Weights of a small image VQ-VAE: encoder arch caformer, encoder widths [64, 128].
Rows from block 4 of the encoder of a small image VQ-VAE, named by matrix and row number. Rows with one number belong to one neuron. Each number is 128 + 24 x the weight over its row's rms, rounded and kept within 0 to 255. All counts start at 0. After the name is the row's rms in percent of the matrix's.
Before each neuron's rows are labels from the 100 images, of 14976, where the neuron reaches its highest value: "top examples" is what is common among them. Only what is clearly more common there than usual is listed. The data: simulated fluorescence microscopy of cells.
# fc1: MLP up (encoder.blocks.4.mlp.fc1.weight, 256x64), inputs 0-63
# fc2: MLP down (encoder.blocks.4.mlp.fc2.weight, 64x256, transposed), outputs 0-63

top examples: cyan stain; ring around the nucleus
fc1.162 035 [145 104 149 131 107 124  96 137 141 105 127 117  88 122 145 158 118 140 110 164 117 155 171 154 119 125  89 115 110  88 135 142 151 154 114 114  97 177  89 169 152  90 106 132 109 118 144 180 138 177 123 123 107  98 134 139 137  88 133 147 131 107 141 113]
fc2.162 047 [108 112 102 128 133  93 111 125  94 128 155 132 132 135 114  96 146 154 137 140 130 145 136 144 103  76  98 142 169 103 118 169 110  82  80 107 131 112 111 179 132 119 124 107 112  91 129 160 156 152 111 116 100 124 111 156 123  90 157  98 153 116 153 154]

top examples: yellow stain; fragmented nuclei; ring around the nucleus
fc1.83 089 [136 164  93 127 144 121 116 111 100  99 171 105 157 106 125 126 124 110 101 119 135  92 108 150 135 145  72 160 153 156 148 148 149 143 127 148 178 144 132  58 110 139 117 108 135 159 161 105 132 122 154 119 147  97 154 116 165 114 131 133 139 112 106 111]
fc2.83 091 [140  96 139 124 124 121 100 147 147 159  86 107 111 114 104 104 132 125 124 100 128 150 153 147 144 150 139 109 133 142 186 143 124 161 150 128 130 146  76 126 140 145 135 138 121 128  92 116 180 168 174 147 117  95  84 107 111  82 125 137 119 100 103 157]

top examples: yellow stain; long thin cells
fc1.35 040 [ 68 112 148 175 135 129 148 109 153 141 104 136 149 128 112  59  68 115 143 117 148 155 120 138 130 141 175 128 142 119  87 122 154 142 107 140 129 122 139 108 122 170 136 147 109 101 167 140 120 117 122 142 109 141 164 139 156 153 104 125 160 141 108 131]
fc2.35 046 [131 118 120  80 118 128 148 184  91 111 147  99  99 114 117 151 166 144 150 137 169  83 142 112 161  70 137 144 148 161 155 145 125 107 102 136 133 125 145 164 102 110 120 120 123 174 109 132 113 147 140  96 135 125 127 158 160  98 133 134 141 126  97 121]

top examples: membrane rim; crowded; cells: ten or more; yellow stain
fc1.183 165 [156 119 164  83 157 108 161 137 111 109 156 125  94 124 169 176 114  77 107 113 144 162 143 132 141 140 128 117 123  94 141 114 131 158  71 135 134  64 126 139 140 136 104 117 127 139 137  71 117 152 149 119 116 154 155 141 122 140 126 143 116 118 137 132]
fc2.183 157 [114  90 101 182 162 137 110 135 164 146 119 107 141 144  98 162 143 117 130 137 179 117 120 102 123 122 175 164 131  97 134 114 119 125 108 160 107 152  96 147 104 127 129 129 165 127 132 112 140 121 160 159 103 116 105 168 113  90 106 126 113 124 184 120]

top examples: cyan stain; crowded; cells: ten or more; ring around the nucleus
fc1.5 097 [148 160 126 117 127 116 131 121 144 164  97 121 137 131 137 138 162 165 143 145  77 169 123 110 123 156  73 103 108 137 122 120 116 122 130  96  89 120 122 113 148 105 139 123 184 105 120 175 121 172 170 130 122 118 104  86 108 135 120 115  95 132 128 166]
fc2.5 110 [122  93 127 167 119 102 112 164 130 156  97 105 112 119 128 174 116 121 143 122 105  84 135 116 133 131 125 144 128 123 177 120 119 109 104 193 159 106 124 120 101 157 104 145 125 151 124 121 140 106  87  88 139 135 147 156 136  82 136 116 159 114 177 127]

top examples: cyan stain; membrane rim
fc1.188 051 [143 130 107 130 142 115 160 149 126 104 149 137 159 115 130 165 135 109  98 116 139 132 137  95 176 109  63 125 152 105 152 126 151 129 141 114 146 160 112 153 155 127  83  82  69 132 152 176 128 165 123 128 127 120 111 104 128 107 159 127 120 134 129 163]
fc2.188 053 [124 131 146 131  96 107 118 157 128 150 126 142 111 129 121  95 118 126 141 148 164 105 121 161 113 119 147 166 132 133 148 160 118 132  67 137 157 152 129 140 120 114 118 144 151 117 111 173 170 160 135 145  68  81 122 150 127 108 138 122 169  72 122  96]

top examples: magenta stain; crowded; cells: ten or more; long thin cells
fc1.11 022 [192 115  99  91 122 131 155 112 117 105 149 152 133 118 130 139 153 182 118 118 143 144 117 126 150 118  97 172 121 143  83 152 144 145 148 125 124 141 118 170 105  66 120 101 137 118 134 151 106 121 116 145 139 143 143 134 131 108 107  80 103 114 114 174]
fc2.11 029 [ 66 182 157 154 154 127 116 124  90 134 135  87 127  78  94 115 154 112 143 127 140 102 153 122 166 152 149 107 131 139 140 146 140 127  79 141 133 123 154 139 145 145  96 105 109 112 112 130 123 118 146 120 129  80 105 109 145 125 154 130 171 139  92 123]

top examples: cyan stain; ring around the nucleus
fc1.175 097 [136 140 115  76 117 190 140 107 129  87 140 148 106 135  99 126 134 169 148 167 146 105 116 148 112 118 115 157 116 150  84 133 134 115  96 167 143 142 107  78 128 139 166 116 199 130 106 147 136 125 124 130 123 113 112 109 130  96 114 118 137 127 144 110]
fc2.175 099 [133 151 143 129 137 109 112 121 158 131  93  96 103 122  89 149  84 118 139 111 114 112  96 134 145 193 130 120 107 123 130  96 159 142 106 178 144 107 151 136  97 145 142 149 135 122 127 175  91 105 129  94 126  99 140 160 103  79 135 114  96 107 124 133]

top examples: ring around the nucleus; magenta stain
fc1.219 046 [107 151 130 196 125 136 111 146 124 102 144 151 132 120 128 175 123 197 124  80 122 127 142 138 112 107 117  98 130 107  84 129 109 133  94 134  97 168 126  80 107 118 159 131 131 150 135 113 161 133 101 153 116 117 156 127 147 116 108 138 164 128 151 114]
fc2.219 034 [121 119 172 183 135 131 137 124  82  62 139 170 166 116 126 127 103 158 138 132 136 126 119 132  99 125  69 116 132 145 112 124  92 113 140 119 167 145 109 107 136 143 156 143 137 119 113 146  81  94 118 126 146 147 121 146 135 102 109 104 165 129  99 139]

top examples: magenta stain; smooth cytoplasm; few cells; cells: one or two
fc1.63 051 [127 107 141 133 141 148 108 160 157 120 173 168 100  97 144 126 147 144 144 111 128 121  83 116 141 148 111 135 148 130 183  77 130  96 128 158 167 138 152 100 164 107 114  96 137 134 113 159 110 160 142 106 109 129 150 102  93 140 112 145 153 154  92 141]
fc2.63 050 [110 122 139 136 111 135 142 146 102 151  96  83 170 131 151 108  69 129 132 130 148 127 110 175 115 105 138 127 114 143 129 152 151 179 145 127 132 154 153 157 152 115 144 110  97 131 122 101  96 158 126 159 167 115 182 176 138 125  99 105 131 139 117 123]

top examples: magenta stain; few cells; cells: one or two; membrane rim
fc1.107 095 [128 167 140 162 114  94  78 124  95 131 105 117 138 116 145 155 168 113 127 144 163 116 120 130 102 110 138 126 123 113 117 203 115 155 108 110 126 124 127 113 118  96 115 145 124 125 152 123  96 154 176 161 135 157 117 133  94 151 138 139  97 165  82 112]
fc2.107 099 [109  97 120 178 136 143 136 140 145 144 147 107 111 130 100 103  93 134 151 139  91 152 171 129 124 141 122 111 106 112 159 107 121  86 107 150 136  65 131  92 133 156  83 136 133 126 165 129 106 140 101  93 158 162 171 152 142 106 136 146 143 123 142 122]

top examples: ring around the nucleus; magenta stain
fc1.7 104 [168 144  87  89 139 128  91 106 179 107 146 140  89 117  95 179  90 156 161 137 119  98 156 114 126 122  99 139 144 115 125 100 127 130 149 126 129 121 142 124 132 102 145 117 162 148 153 113 114 107 174 123 124 160 129  86 166 101 146 107 142 113 128 147]
fc2.7 091 [122 160 162 134 145 159 145 167  99  96  86 140 137 142 126  93 168 119  94 129 157 113 156 112 121 135 172 133 141 137 112 110 152 111 108 112 130  86 109 146 113 180  66 136 101 134 151 112  96 114 167 115 122 124 154 137 100 136 121 131 141 161 133 132]

top examples: yellow stain; long thin cells
fc1.146 119 [ 95 111 118 125 134 126 148 148 135 147  73  97 100 122 101 105 135  91 120  77 155 129 173 163 127 138 142 155 133 149 158 153 118 140 144 127 122 108 140 150 155 108 164 122 168  82 144 101 119 127 147 131 119  68 110 156 157  89 126 122 122 119 110 131]
fc2.146 131 [127 135 105 119 132 152 101 107 146 155 128 171 156 148 159 132 151 130 124 100 128 137 117  89 113 141 119 108  86  93 150 152 112 108 142 155 169 159  69 112 121 130  93 129 144 191 179 110 153 115 110 132 125 112 113 139  97 143 147 127 121 145  93 143]

top examples: cyan stain
fc1.95 027 [157  97  88 119 151 137 106 111 132 109 143 120 100 142 121 165 158 123 131 128 105 128 127 141 131 131  82  93 144  76 164 129 120 133  99 144 117 133 131 151 135  93 104 114 161 141 145 122 138 147 124 121 138 129 160 160 120 103 182 111  88 149 192 169]
fc2.95 028 [111 122 166  73 129 122 136 135 121 127 153 140  89  92 112 122 134 168 114 177 135 151 149 149 112 134 141 138 117  98 138 132 154  84 101 100 156 105 121 129  87  97 105 114 130 137 126 136 169 140  66 141 120 110 124 116 119  89 146 148 168 133  95 116]

top examples: magenta stain; crowded; cells: ten or more; ring around the nucleus
fc1.155 101 [ 95 142 133 213 139 108 152  79 151 135 143 118 118 123 152 147 159 195 124 141 140  66 149 125 124  96 105 111 100 112 108 150 111 118 179 113 125 131 119 130 104 138 133 127 135 132 134 145 119 145 154  95 112  96 120 120 125 125 135 122 115 112 141 142]
fc2.155 081 [107 136 141 154 133 139 154 147 117 117 168 109 132 122  99 121  78 163 115 147 174 113 125 146 122 150 119 153 131 145 102 101  92  75  93 136 122 159  93 131 119  99 175 131 135  97 128  80 125 102 135 126 133  94 173 157 115  89 144 132 133 133 120 108]

top examples: yellow stain; few cells; cells: one or two; vacuoles
fc1.195 136 [141  80 151 218 114 137 126 126 101 135  94 133 159 127 127  90 132 107  88 126 137 128 129 138  93 144 126 119 103 143 152 117 110 108 126 133 129 138 143 145 126 148  74 136 108 109 151 116 122 124 109 120 119  72 166 124  98 149 147 132 129 174 146 145]
fc2.195 146 [116 148 128  96 145 136 133 124 128 141 144 115  87 136 119 144  99 128 147 113 149  98 117 110 157 103 141 126 138  99 125 119 131 114  90 114 154 102 135 115 144  56 160 100 178 151 143 119  72 146 158 128 126 181 105 124 160 120  90 131 153 103 100 121]

top examples: ring around the nucleus
fc1.161 092 [165 160 126 133 140 133 177  51 108 124  79 122 129 106  98 137 149 111 118 125  92  96 111 140 166 141 128 114 141 129 120 122  95 151 126 126 118 138 182  84  88 109 161 148 162 131 149 151 127 119 139  95 124 140 120 142 152 136 141 139 152 110 115 128]
fc2.161 081 [ 97  87 134 148 116 142 123 156 131 105 111 131 117 163 115 115 114 135 131 123 184 139 130 162 177  87 161 137 123 112  75 140 150 155  83 111 116 132  91 126 114 131 119  99 124 133 125 136 170 132 129 141 107  86 159 147 179 137 131  98 145  95 110 130]

top examples: membrane rim; yellow stain; few cells; cells: one or two
fc1.186 118 [147 103 139 136 123  84 117 146 141 125 146 161 131 141 137 178 104 116 102 114 165 114 156 106 166 150 103 169 134 169 167 108 150 177 124 143 134  97 104 117 142 130 128 121 108 128  64  88 110 135 123 107 135 130 105 140 116 121 118  91  95 125 157 146]
fc2.186 095 [133 113 111  89 125 145 165 138  99 118 130 165 100 142 132 105 154 121 163 156 155  97 127 146 134 138 188 131 145 173 175 113 133 121 108 136 149  94 144 138  95 152 142 117 162 100 129 164 135 128 101 128  87 113 111 134 172 130  98 131 161 111 104 107]

top examples: ring around the nucleus; fibres
fc1.167 145 [110 161 176  98 124 123 150 170 151 124 119 163 101 117 135 119 134 122 117  95 132 118 156 184 143  91  85 117 123 150 147 126 140 125  69 114 185 114 139  98 116 114 109 179 138 129 161 124 110 144 121 102 107 102 125 125 118 146  89 138 121 118 128 129]
fc2.167 153 [ 88 120 104 108 118 165 106 113 148  97  83 188 155 120 108 125 145 127  67 128 134 157 118 119 103 116 126 143 121  96 100 135  90 127 166 136 134 130 117 156 108 115 108 128 146 175 139 113 171 150 130 131 117 130 150 122 135  98 155 120  93 148 119 166]

top examples: magenta stain; crowded; cells: ten or more; vacuoles
fc1.56 057 [146 139 113 105 139 103 124 153  98 140 138 118 121 117 121 108 130 125 108 109 116 151  98 104 125 122 137 149 115  73 142 163 164 157 121 122 151 129  81  79 167  96 130 125 151 137 171 172  88 140 167 128 135 168 119 140 132 149 112 150 117  99  80 110]
fc2.56 061 [121 124 132 163 162 195 148 113 126 124 122  95 114 114 137 126  99 135 168 127 150 101 133 121 100 117 140 123 105  95 117 120 117 116 143 185 154 103 138 111 124 181 140  90 121 102 116 133 111 125 128 111 175 128 140 136 160  81 131 144 159  96 152  93]

top examples: ring around the nucleus; cyan stain; magenta stain
fc1.105 135 [122 163 111 109 128 123 155 131 131  80 119 152  87 126 142 125 124 149 145 109 157 132 161 116 175 139 112  94 135 135 132 150 120 149 113 134 109 151  99 120 152  99 151 160 163 125  91  80 146 117 134 114  64 110 136 193 149 116 114 105 116 134 146 126]
fc2.105 126 [144 140  97 105 122 151 108 121 134 163 110 125 143 143 123 158 129 136 150 139 142 143 116 151 125 119 157 105 131 127 193 105 102 135 145  98 174 131 165  97 156 140  75 106 117 161 109 169 135 120 135  92 131 135  75 109 135 183 115 130 123 107 155 118]

top examples: magenta stain; crowded; cells: ten or more; ring around the nucleus
fc1.214 019 [173 114 103  99 116 129 126 109 156 120 136 117 135 108 133 171 115 175 156  85 145 114  90 145 163 132 122 144 142 138  92 156 164 147 125 128 144 147 136 155 118 135 129  92 143  94 113 149 100 137 117 142 124 158  93 109 134 129  78  65 114 111 127 155]
fc2.214 022 [ 68 167 127 174 140 132 130 117 131  85 150 100 104 120 100 131 162  91 116 136 156 111 167  74 139 152 143 146 108 116 128 108 110 114  85 157 147 119 139 104 102 134 122 109 121 131 111 150 117 110 130 123 164 156 124  92 127 113 118 177 158 114 143 138]